Rows from block 8 of a small class-conditioned image flow-matching model, named by matrix and row number. Rows with one number belong to one neuron. Each number is 128 + 24 x the weight over its row's rms, rounded and kept within 0 to 255. All counts start at 0. Numbers have three digits each.
After each neuron's rows are labels from the 100 images, of 14976 (inputs lightly noised), where the neuron reaches its highest value: "lies over" is the class under the peak; "strongest on" is what is common among them. Only what is clearly more common there than usual is listed. The data: rendered made-up planets.
# fc1: MLP up (model.blocks.8.mlp.fc1.weight, 768x128), inputs 0-63
# fc2: MLP down (model.blocks.8.mlp.fc2.weight, 128x768, transposed), outputs 0-63

fc1.656:137131136124118146137147136130112157255119112128121120131123094143120096206116150154124126162102127130103124133141136114127153158131132147080104131123131133143130130117145135127120139120151139
fc2.656:105145137138111086123106144126114108199136121138201112144126120138116075152072083174149125175154128129110145112101132144125123156136130136167135097118137131128121140126135132123118122129148155
lies over: ring
strongest on: rings

fc1.452:112151118132127132093154131094154105072102113149117080142086157099186137163106089173103126140155172104090127160103108109126134117133141137145140133131118108144108153095108113117133112136149155
fc2.452:106122100139098142187123107086141168111151124137153229123095137164125086088110142176137150124120100164140124120128097108113130097134112135153128129129145100086170135163173133116109141141129125
lies over: planet
strongest on: ocean world; full

fc1.570:141128155143120126151114143119146150110131125161093087145154128120142109160142166110167131128135157113065144169122151140144140139106103118111137160159150111129163120122126128149179115116142135
fc2.570:134135155121110137111131131124141101127134136166114126135158116121138122126161134132098134127107125133110137104127140130154113135111168120137135104155107110107090141130122124147191141143140131
lies over: planet
strongest on: ocean world; full

fc1.97:200114149139125164144118134127125141139127133134108138137139127112120131148134121103153102151118125126162136176106132132099138130112093123149091116143140126140131102126084113133132102090125135
fc2.97:132156117135143069113102116145140130147122143131101090130123170116093159148130130189171106160122144109155124137130124125155136149149089130122093120119153146151147108119078105123132099094145122
lies over: planet
strongest on: ocean world; cracked ice world

fc1.83:158142118171124110124123148121111157139117145135076120140073084125116142120119187131129131134105148117111138140136131124183110146119122150100106156139141130156130157166172113133175137164119162
fc2.83:162100139162089127107104083107151127126108168106125135158139099127101108104133105119099150120128158108143145135110153158136090124148156118117132133121191122191138118156140132139092099113104162
lies over: planet
strongest on: full; ocean world; lava world

fc1.225:109130073079124106139120070111147115155088117137154104148094106120133130094109080153123083138129119156103158147119117113126146117106107100144111118119110128147162125187109060118101136097148131
fc2.225:109131055190147125119135068111144143123155118145116130163108122123134129114104108121139174133123123090136158094141100128130094121110140110090108137116137139112077118068164195111104101142166119
lies over: planet
strongest on: ocean world

fc1.547:127142132096142151095099074141101065118135138155130116089151126162103152093143105122094102150094116178131114148134170123138110141152129154155101129168101154130143144142125160102132130137109135
fc2.547:120155132145134140164160089134115194133109138146105138089156150107162120143124136122151138137172142087129118105118180110148115136155119146115142136190137162125146108115127090100136135116124096
lies over: ring
strongest on: rings; cracked ice world

fc1.748:151118158139113146159127090151129139134101135134131141096137164143101150119113114125102149120103168130136086115115136106121151131149120152169112102105107147154117103127139116109146128108147144
fc2.748:154085150115153128134141098134160133069142114108184137083130093138068134115128146130133096138137114136193083127165123107134115111128140146149108141113131127122093160147113157155138141150147091
lies over: ring
strongest on: rings; cloud-covered world

fc1.750:118126153156141102146147129134149132241144167152089198139137132136138124081102112164131152120128141141103144175140151142133125159136103143105117172106112133120153140160139130145159166155137114
fc2.750:138138147080153197133118129135169131117100145148143061146121089127105127152119111127117120079099115127146125109137160131126152132141144134129112082129148125146107108064118138152161074087126138
lies over: planet
strongest on: full; lava world; ocean world

fc1.65:169126131132135138119107131120124142038123123115137050130116144130133133111115043090155120083153148158102115112115146121122132123133144118133113141119144107142138131140138159129124155136144140
fc2.65:093117132135135167109161130130111117024130120125156086131133227150114136213113183129127124111132104119135121122129129120114135130112145114116136143139109126153143135142123110123120145145142128
lies over: ring
strongest on: rings

fc1.511:076124135136137226098108120092108123145125114104196119125104100122108120181095068052115116108123122123049124128092152104124120146127117133140133145121136081128108133146124134146123129116109123
fc2.511:175141140124144120116096132126131106179125154137051047134135000116153145070157159077137122142138149113038120119107149131135130155130134123124166136117110136123130122122111120137134132123137139
lies over: ring
strongest on: ocean world; rings

fc1.249:188132152134167123114126117149147137076141126143070106158131121135031129093151161033113115133160105095153101131168118151162125120110145131166134124140113146126132126136121113141134122147150121
fc2.249:074151132124142114095139128137147128121114117150178187152137190128139109131108040100112092137112121148129135138190106158146116105149108154135072100141158148126141133124140144114147126127139120
lies over: ring
strongest on: rings

fc1.282:172145153141143109147099131122140130113125133135099070144147132116158129180115167141119148136124140120077148201095138140124157148128122122169169141164122123110106129101140124123148126134129135
fc2.282:135124140140142166106160097093132120131138149126183209129138163130184112106137155108138130080154134124102133102112143134106085148101149108167134144138113110127128144174114133113123137141095133
lies over: planet
strongest on: ocean world; gibbous

fc1.284:109125123111115153091136119107108115063122135144148150112127131139113125040129106012101117136142114124172130106138098137137133132153109151138100118125104156151144127132120141105113129104114116
fc2.284:152144136126161098133142123123133119018113114112135148122151121141094170148165194072111123145120158111255115147164144134140127117134129130121117149135111145135097134126100124155133158121151108
lies over: ring
strongest on: rings

fc1.597:151112118119093107140103114103140110106142108130102129077122135128095123131070147096127080135152107120121148101116133072143104116145121117093145118127120131120136116158155165131168133126151148
fc2.597:130110131144099124118167123105157132131093130134114137077130133125111139131076124120123174145089130125134159146123148086144138116150133112155100145124130148124100138090094076142172125134153102
lies over: planet
strongest on: lava world; full

fc1.461:160092107147166120129121082135112148150106121130145160121121132143126119111122103154120132156108102119137166131111113135141133136105123135113097073133133146139119128077125143168149137103130158
fc2.461:088097107087186114130140074140128094123133108139104137107110137109127117128118130132129120137132143140130164136125131142142128131102134139145140178137124152127134118165123120182163106153127094
lies over: planet
strongest on: lava world; full

fc1.72:144128125129113166138116132137124127173130130142181108135130147151119122233110183171163125101120125143144114116146131124112131113128126123145100131108140107149105127121112139139124144123137134
fc2.72:153119120133112054141146135123120155127133130131153128121120144131074119171110016193110128132132110130172133134155124124121130119127137127140136118115106118124116127130151125138127113135116126
lies over: ring
strongest on: rings; lava world

fc1.524:095101147123121109105125125126127155160137144109141047135132108138180166135129148028147137155135146135110130128137134165123162136121113129084103130128133131145131132128130152135139129116142131
fc2.524:165124085113134137121128109118149151184139104116104194108132130122164168161125135068153128150107149123090116158124109115139158153113112131168115131115160103163124123128084135101117120113117150
lies over: planet
strongest on: ocean world

fc1.262:115115114099104151114133108119110126185128116133130140108171156109140103161138106141117127126112117124124097166091115114107144140097135102139141090110120117109112095104117122132151059103145109
fc2.262:123136138128107081115116129138117121151117127117082086125178133161189089099147095116129106106107103108097115123077108140124075125106076122103099123129108133126121147135108106145156163127153121
lies over: planet; ring
strongest on: rings

fc1.57:148134115110111215120108108096119126058116116122149139114111147111217126096114206154089099155125125102097124107104112106112114114133129114115142120129096109139112127122089143105122116119129122
fc2.57:117130123140099105190083152121144147144116164129115090098121170101096073124145137131125149183103126135109154091147070128131106142126120152164143148149159161072130120116148109111134125120116110
lies over: planet
strongest on: polar caps; lava world

fc1.109:128142130145103119103139119148137123103164143126105097149125133148201116152113120121117128146112137127130127160183108124131141144156108109083131121094107151096128099142150144126136126126144140
fc2.109:133145086102129122121142128129116153143097126149108135174146152144161137080114190145134149168128122126106117117129118118133112156125116109150113138084179143123175171141111104113099107115152105
lies over: planet
strongest on: full; lava world; ocean world

fc1.420:138126154127124085110132122147130144028132101145081150128154121107103157109128108107146156134132148141121129140156100156125125128116126139108122134141125143128140123113130133121143112119130131
fc2.420:134135182128157118144150138131124131061096132144177090129148134162103133146136063089100076093115118096212123105116119137150137111134096158132117106177132141121087110150091153163129132118131113
lies over: planet
strongest on: lava world

fc1.441:142140111137101143132103146104143126096093166121149089147134170126117139079130069089120167154135145104133096139101131132104157105175152120177154127072155126143131131141130121145153118153122113
fc2.441:111148114104107101128151166113151125093150173114110113160146117114155143127149147142125085177122105153152106114138121137115090104167091127108091112074085140096110114115130138169165118090113138
lies over: ring
strongest on: rings

fc1.541:131134129142106116115140165117109150140153138126102156161107144115133136136129142129141089120101101151121156143107117150159149100141101137114107134108114158086100171157148101155138152158135152
fc2.541:143142130106113117147111174108112096117100137117143130166091133128122149137134117128108156120147144097128161116123116155168099098137159147139151109108142168156165083098100148155139091083130097
lies over: planet
strongest on: lava world

fc1.436:100129114109116177116110133107114131155115147147110122132161177119090149058148085087109095088141111129105143117107114120103127090114133120168139112119111114157137118129146134151132109135118115
fc2.436:128138162128140056111110131151142120153108154128125117137092177127110157247114091109114104127141096100117135109101176141158130168138145146112168133152087135128100105128124101121114100150116139
lies over: ring
strongest on: rings

fc1.28:112122141120130127130136140099130162176175121187142153157132134156126119111147090147124134129156157137089109134119121110142097126131102141055137134125142138105139129157137086118167175157102116
fc2.28:118139148137122114124126140102121098137070107178118134155134112100133117122154148128121114102101116128133108133107118103139170100132152136206088123132120136159131125098134187104176085105095146
lies over: planet
strongest on: ocean world; full

fc1.357:105123112135161210141118123105145122250116124142091145157148115132146158111151113122117132170150137121078141175205116143127132136121140136129151139102143135104136128128128123148143143149124145
fc2.357:126132086131117109068164123143108114132103138159108187118153154094134153145172109115157133106084109124087137168165121150142096120137168150061137122138123144127117129145153103114117101145098145
lies over: planet
strongest on: ocean world; full

fc1.610:131135128115122136135122117121139143170123137121168092120109042147126107084101151183137132105106120131142107134111131118122120127103124116093122116130114122127095118117123118107130132140133123
fc2.610:129111100141095048144154111117098154176147100114148130107117073162084124153106136186155157142146149154200118134102108103105142113123154105119141138107145110153166141147162140123113149155114142
lies over: ring
strongest on: rings; cracked ice world

fc1.565:084136124139136077134126106120113099159131099084175113106147119134095137127124092050129114097101064127181124108146154102147121153124099108102122123089182111090136135114130123146137123126126112
fc2.565:141126117144118169145115142122121113178132136131095084125096136116137125155137178048105122108123128108208107147120121134107129092108130114136201142116151115112143131130127130126113149137116136
lies over: ring
strongest on: lava world; rings

fc1.530:121157107123115178161167120092097149102149093127147120162128143151090168124138127086116121148145118137162168097141143138123129125095108143121120150115083157109125141088113151117109123110118105
fc2.530:162120122132108130113098128137108121123119112094026085137112223156161135127116106154112125119097111123116150155107105122114127114077149124146139110101151152157150120162134106125116141146125134
lies over: planet
strongest on: rings; crescent

fc1.223:125115169108156141096146136148143138132121112111146109098093181110096131070128108063108102095114090130122150119099084127148096153124128127169123094144094111147126088129152104110120134112149147
fc2.223:108129167129145094151121137121128106156124105124188147093113112109119098168081098093157143078168147128122123142153100120138153153116123128119126144133140088092133158120117156095137123143148116
lies over: ring
strongest on: rings

fc1.454:122103175130133139139158135153107150190110109124151121101129140131144102086126171125101136114152178131105103124119115119138131093110115097148164182154131142110119097170123105126130095114129130
fc2.454:114108166129127115116078133168088109112149088096122154089135128137104107155136156099177128148091104114129098180102100117133116090113135085123111077126124137147124154095118135128121182141140126
lies over: planet
strongest on: ocean world; full

fc1.135:174114146086111177148066148175119137095133116119135126148154150160098135109122078124147138130120069147123134112135137141118107159133130100161154153137120167127128102161177123130118150139109104
fc2.135:129117148154127143101199151152115108147114107116146137151160139092084141147123117103105102090155183102141114153128171145117134168114135103117116100132086139150114144095071145139119107124093164
lies over: ring
strongest on: rings

fc1.213:119144137149090137135139131126122127176121155133126110093104127075151123147108105155145150160138125151073173087126142143099119122118092114108088111119139129106138110145114071139135154160073086
fc2.213:107156133108088110131124129149128142124137161130134145088107116177137126140104094140112092153100114104157174170143146157103129111128146133136149141129125134142138143098150184136143088106076168
lies over: planet
strongest on: ocean world; full

fc1.671:109144130121104092101106134152129141116161139125106071150136126122058100099096110141132112086115139136043100168105156109092138155116122152127136158131127111106083122131093116121160146110142127
fc2.671:118134156113128166125122141134138123161140125100121162110117139142098082134102122149126123086137126125048149120081121126146134088153100127066079128147119137125134114117109128155125129123116107
lies over: ring
strongest on: rings; lava world

fc1.439:185147117128148189125116163153139108153124139150055173123142094125060175135137117065107125150125131125154134161123126134127127162163146116156124113138133148140114130128143138141110145114125153
fc2.439:086145163107122093097134128099102085149139120141128113155115085087102122118118136079129116074159105084116099113147185107125133123125143126072118120109104131130124126121123144104130122113153126
lies over: ring
strongest on: rings; lava world

fc1.686:134121125121111144138145096132116109047118133125067064108116042119110110139081086074132127091128138109119113153129122088122105143108129102105142125135114127100099128120135121100114109145120131
fc2.686:095144123135139087136134141144128115064132130122210089150133113114109210121157081124143120163102130116074129111158114140115094133123123129095135142110125141146095129145124132138134150136132112
lies over: ring
strongest on: rings; desert world

fc1.113:131129126132120154130106138142100131132144112139125132129145104138005097219130186143134110098127117120203130111133116118121139103104125124154143135110105133117085131138122107135127133131113129
fc2.113:107149149108149120063114135118131126135131118120166159121114122163079067100134085120127110106168127117204110136101150112133112138134125101145133113139068149166113121122130135128148139125131102
lies over: ring
strongest on: rings

fc1.680:150123140131121127138131145137096137101123139161103118129137136133090126255104163142149136134113146131133143129152141116130119148141125150157136124126137132119137123149137131119129140122167123
fc2.680:091120121121123122099158141141104127105129129146172160118153087167090100027093131144123123105111076134116146131109114121121132122151135113106105106139108132148147125126139108133149127143146112
lies over: ring
strongest on: rings; lava world

fc1.445:107115104125115172124114114115115117120100128139165131097154105127068124068166148055109097130107101101168104120118101113133083105126102114176124093122112125145079099104067090114125102088127117
fc2.445:168150140114142123115108124161135133141101105073111186128123161132098109185130103038140109134122153133205130156142108140126092148119128152141090106096122141154086109115112154131125115105110113
lies over: planet; ring
strongest on: rings; cracked ice world

fc1.306:079114116148133170144135111115107126243137109146104130129130136134059120129113076066106127113120146117120122166146146129127120147121119140140130151139125133113115129137112114117124143135116112
fc2.306:155148127134123042110132133116123116171139133127121152126120206134136082062111226204124120118153137130130116126152123119125132120135132115106117135114112135118125139132132135130124144134140114
lies over: planet
strongest on: cloud-covered world

fc1.419:103127104137141110102128121108159124171148132120147135140130138169088170165100226057155120136094100118161132153172155153135104130102106130094106134102123126114094144111106113120125113126118107
fc2.419:162138106132130132144134137087130147195132123132176097118116120115055174200156079137143135140150156120164111159187150091127138139126136120194169147107096092135111119151127153130115138147114140
lies over: ring
strongest on: rings

fc1.32:061102138117136137117115129116135136041132107135095017136122132103117113124121158169112127120123143109023134101134124140147129113132140145117181128149104132123139126126147122107129133131137105
fc2.32:118092134157136103128138137119138082153115175165134132159133150162153128129114104108165121127144105117086130114148112150172109121162086170128130134147165171094178140130088099109148102122172170
lies over: planet
strongest on: ocean world; full

fc1.252:096103092126120170124166130111177134061089111100109171109131180122121161118126108060130127155124135114156134110171104100097118133090111123100163097104121100115127103133127108121112117117144133
fc2.252:098127108113124130091076146143205097184133124102122153126135146134120126157126115157113129143117129138119151132121115113107116114106127131126089128129106096152162143104129137148135115129141100
lies over: ring
strongest on: rings; cracked ice world

fc1.152:131104156132135196147132113116126127188133133123083179118169141084140091132167065121089121167121111122124123164086121140118176171129118106107129109166160153124133121114133130141128104113097130
fc2.152:155128123130132134156131121128106147195128111128180157118155126134101206211172131153143142170139161127157123131119144137125113156135145110155183164092112111142124122150136128129121149153127158
lies over: planet
strongest on: glowing rim; lava world

fc1.637:137122098138149158169124139184101129132128094151155143167105169136116168072139071113118115148148103119092177125141133148128122127096092135162118123140083134095110148124094124098097130116105102
fc2.637:122094129128118158139134135142084125148113109138143091153106113154101139104094073133133165141115119143116180119054158145135152127106138134141142102163167099146149099125163114143088111138111167
lies over: planet
strongest on: ocean world

fc1.457:114111118135135124115092119111122112064129097137104107153131136101119131157120016148111119110123149106113113144094132147113112143115120108136156128126101124104090109124114119114133128120124114
fc2.457:165108170128116212158097142124116112105120148119099088101135119144092128108115176152133140114112109135039152102071138127141125142142138145109124134139098138122111102103106108149136135116135124
lies over: ring
strongest on: rings; lava world

fc1.734:135064123118120125155116103153154116129105138135170097089132174111136138076139128087122144151143149111140139139092094117162102107135119130173161165128083121090111090118105103174120112086121098
fc2.734:160064116135130132094135114145149145136144144137115158091133135137098119143144098104128112131112113148163129130100097118164149105126137142117099081113161110169110167135148161192120131157119144
lies over: ring
strongest on: rings

fc1.764:157161144150136162159154127160144113126136130142105083149153166156116157111145180191104146167137107122061133131138136117156137145147141135166165140137126158125148151155136126119157133141114140
fc2.764:075090138144110081132124133116101094159134156155197112122119134143150100116103119109115121170149079131077136096096136160111126148123173123160166105133130127109126142136177108121122139152141150
lies over: planet
strongest on: ocean world; full

fc1.379:153099134147114127189140148154090122165142110103082141134156121078111089167164152128078148126127139132119102094098131110105164152129156140127143106140145138096141134153145124153166096126127172
fc2.379:125114125118122097087115166146087132128105116111194136139145041167091092179136084107137111143132126117151114179141122114106104148134121156165130132115093141138084117104123121167163140123150078
lies over: planet
strongest on: lava world

fc1.739:088124068155097170130098095121148107133158154121123126141143114090084120072159177101144132108101099126100155124132121126113117167131124157145153106104108132126145164107147142103118159164111107
fc2.739:143122186128158095111083153172111100120138115123132134109135151101086137135131091099160111153102083131161100149121128139160099101127114109117119088143091137139108137081128145159133146146120108
lies over: planet
strongest on: ocean world; cracked ice world

fc1.492:184173103136068137116120082158137118118098145118117150132094104104095120101110141093122145117157153112122134088138111115125125139143098142123099068112132141127113105099125134108092131118066095
fc2.492:107093134147172166104120134141118140138098107106172158124129095150126135115123103096122172145155176133175107138114146131109119104114107101120138092126138102125153126132168152096157127118139111
lies over: planet
strongest on: lava world

fc1.507:159136154115130116151146116168104117143170100113076110104114121152132102135135178099141139146142138117102124147140128143122130147115135114091143162151138129129148120118128159122096164117113126
fc2.507:112136158138148136112096102157105146153084101093105130108100135095157117145157118118126140136114146126153109122126127125115120140100139091148145092120123112125126146153141103123088101148109132
lies over: planet
strongest on: lava world; full

fc1.444:147130134126133185112112117113120110085120135122103136122142153109122164065118059071063127157128140101070124177079118125132125159133124129180171132146101121111114117141118125109118124101107115
fc2.444:113164137121150098106102132125146095133120154156159134144143030098112140127155111085140122165146155105149123116140165137140121161152124130123145143137117136107115122116115119121149120122144125
lies over: planet
strongest on: cracked ice world; crescent

fc1.712:141101140112130118120112135155137185067126151146089106111101102147129125146120087170131103149164143118150139146147156135113148166135116168113120143141142114127142151153112093094170136121130118
fc2.712:120108125134136113147127159119158121104178117126124136138133089121168141099139129097122123128090155151122154120117111123103120124144056139120125135125114104112138143087124142101160102094122098
lies over: ring
strongest on: rings; lava world; glowing rim

fc1.517:153132169137161099116128122112143158138137115134079095128145149173107143169145149121118104110122101120136069128118143112150111138118164135110138124115121109143132088116146155103128134207178138
fc2.517:098114085140101123131112138149124170112137140149174178153123143162120137164128089131115105152115109112171173119151111134097101119142165136127137140141132164137089088109150151136144122199097128
lies over: planet
strongest on: ocean world; full

fc1.182:176090127125129138127103114138122131057121112113093122132113110098077110141156178023124138124112160107108116134138116134089126107119121121152115123144096136131104101098108109105090119098113104
fc2.182:119131123118126146156128139146130114104119106152076153146127134132137210232174068139106128163095124116150131158120149159122146105145101124114169146125163136105139125128139124123124132123143143
lies over: ring
strongest on: rings; desert world

fc1.592:129153128184108130142123150098112099147119108152113135123134143145116150096157154160107159179136142149150126104154160093151197138166150144153133136127136156113143121078141121091125113102152163
fc2.592:135156127080107125114141145082105160132146106141132135117123118116118114146123112139147103157135126104137121151132174077142074130149109131110119104123125138149124142183118134084114145159153099
lies over: planet
strongest on: lava world; cracked ice world

fc1.732:076120154173145133118126142172140107136137134142131124112144144103110149132123157102120137136139119080122169101100093112079127122152111164154136154116090135116179099156106085163139159118106092
fc2.732:089123102183108116109120109083116109131140126103113117149099115116139117107160121133141134125134122069118089112122157141178130127101127089133138166138109126121183107155102098093116163135124097
lies over: planet
strongest on: lava world; ocean world

fc1.602:181113103149129125141139148129182124112117139125072126106153108109120163139119091125132130176131168136151127125158137120144184178092114113110169103094155117164122135144113116140100136123152137
fc2.602:127126170117148116149139117148090130109106131128160137184133121098141125128132138113133110133110171165169135110126127123149148098176105134118179105118143140165092151100110106100166129126115123
lies over: planet
strongest on: lava world; full

fc1.526:133129144121135131104148157128103125072127097118115181129111086134119120114113093123130108122131118138132109091128160140118123116122132126077085137105160098145142140145120131149139117116164144
fc2.526:101127111121124161142131107112155112021130139124152044125133179105090137135160127131130147128135149125176136137148114123139135143141123136140131149115148126099100141154102125129125111113129128
lies over: ring
strongest on: lava world

fc1.236:113144115168106177150132109161145137146140091128107108121129140143113160136116125108113157142109153134098119132129108184133129152117147091111098119118119181132101136115130101105156129145148116
fc2.236:134118138168152144146132128090106136159152159152113120128129102129126104111150143122128149122123155152142131134134164041110140109139170163090094138130148078132104141117141108126103140165097118
lies over: planet
strongest on: ocean world; full

fc1.346:155130133074097159141139144115156120093128130148151089125128162123106143088127107108134147167113105140129117116097131114167111166160136104172145172131132144122119080130142130159153119096146110
fc2.346:104111135174087109139105135115164135093130135143124142124121108133160137096132134145112112200137144121119128132121111116160137176150122110128102062141119150124122181140116126171159134145137140
lies over: ring
strongest on: rings

fc1.536:133117105062111118108150133126107120155068123120120160159149139122138127122147114155155123143098102130140149129101091086109153137159126162115094100148149113133103103096121131115053096128153117
fc2.536:134119114203109123151102127136125143128182108109126128163150142134141133136157127122092131119144120128129149147106099074119107136163124182134147139162110102125166156137132130108054146110144143
lies over: planet
strongest on: lava world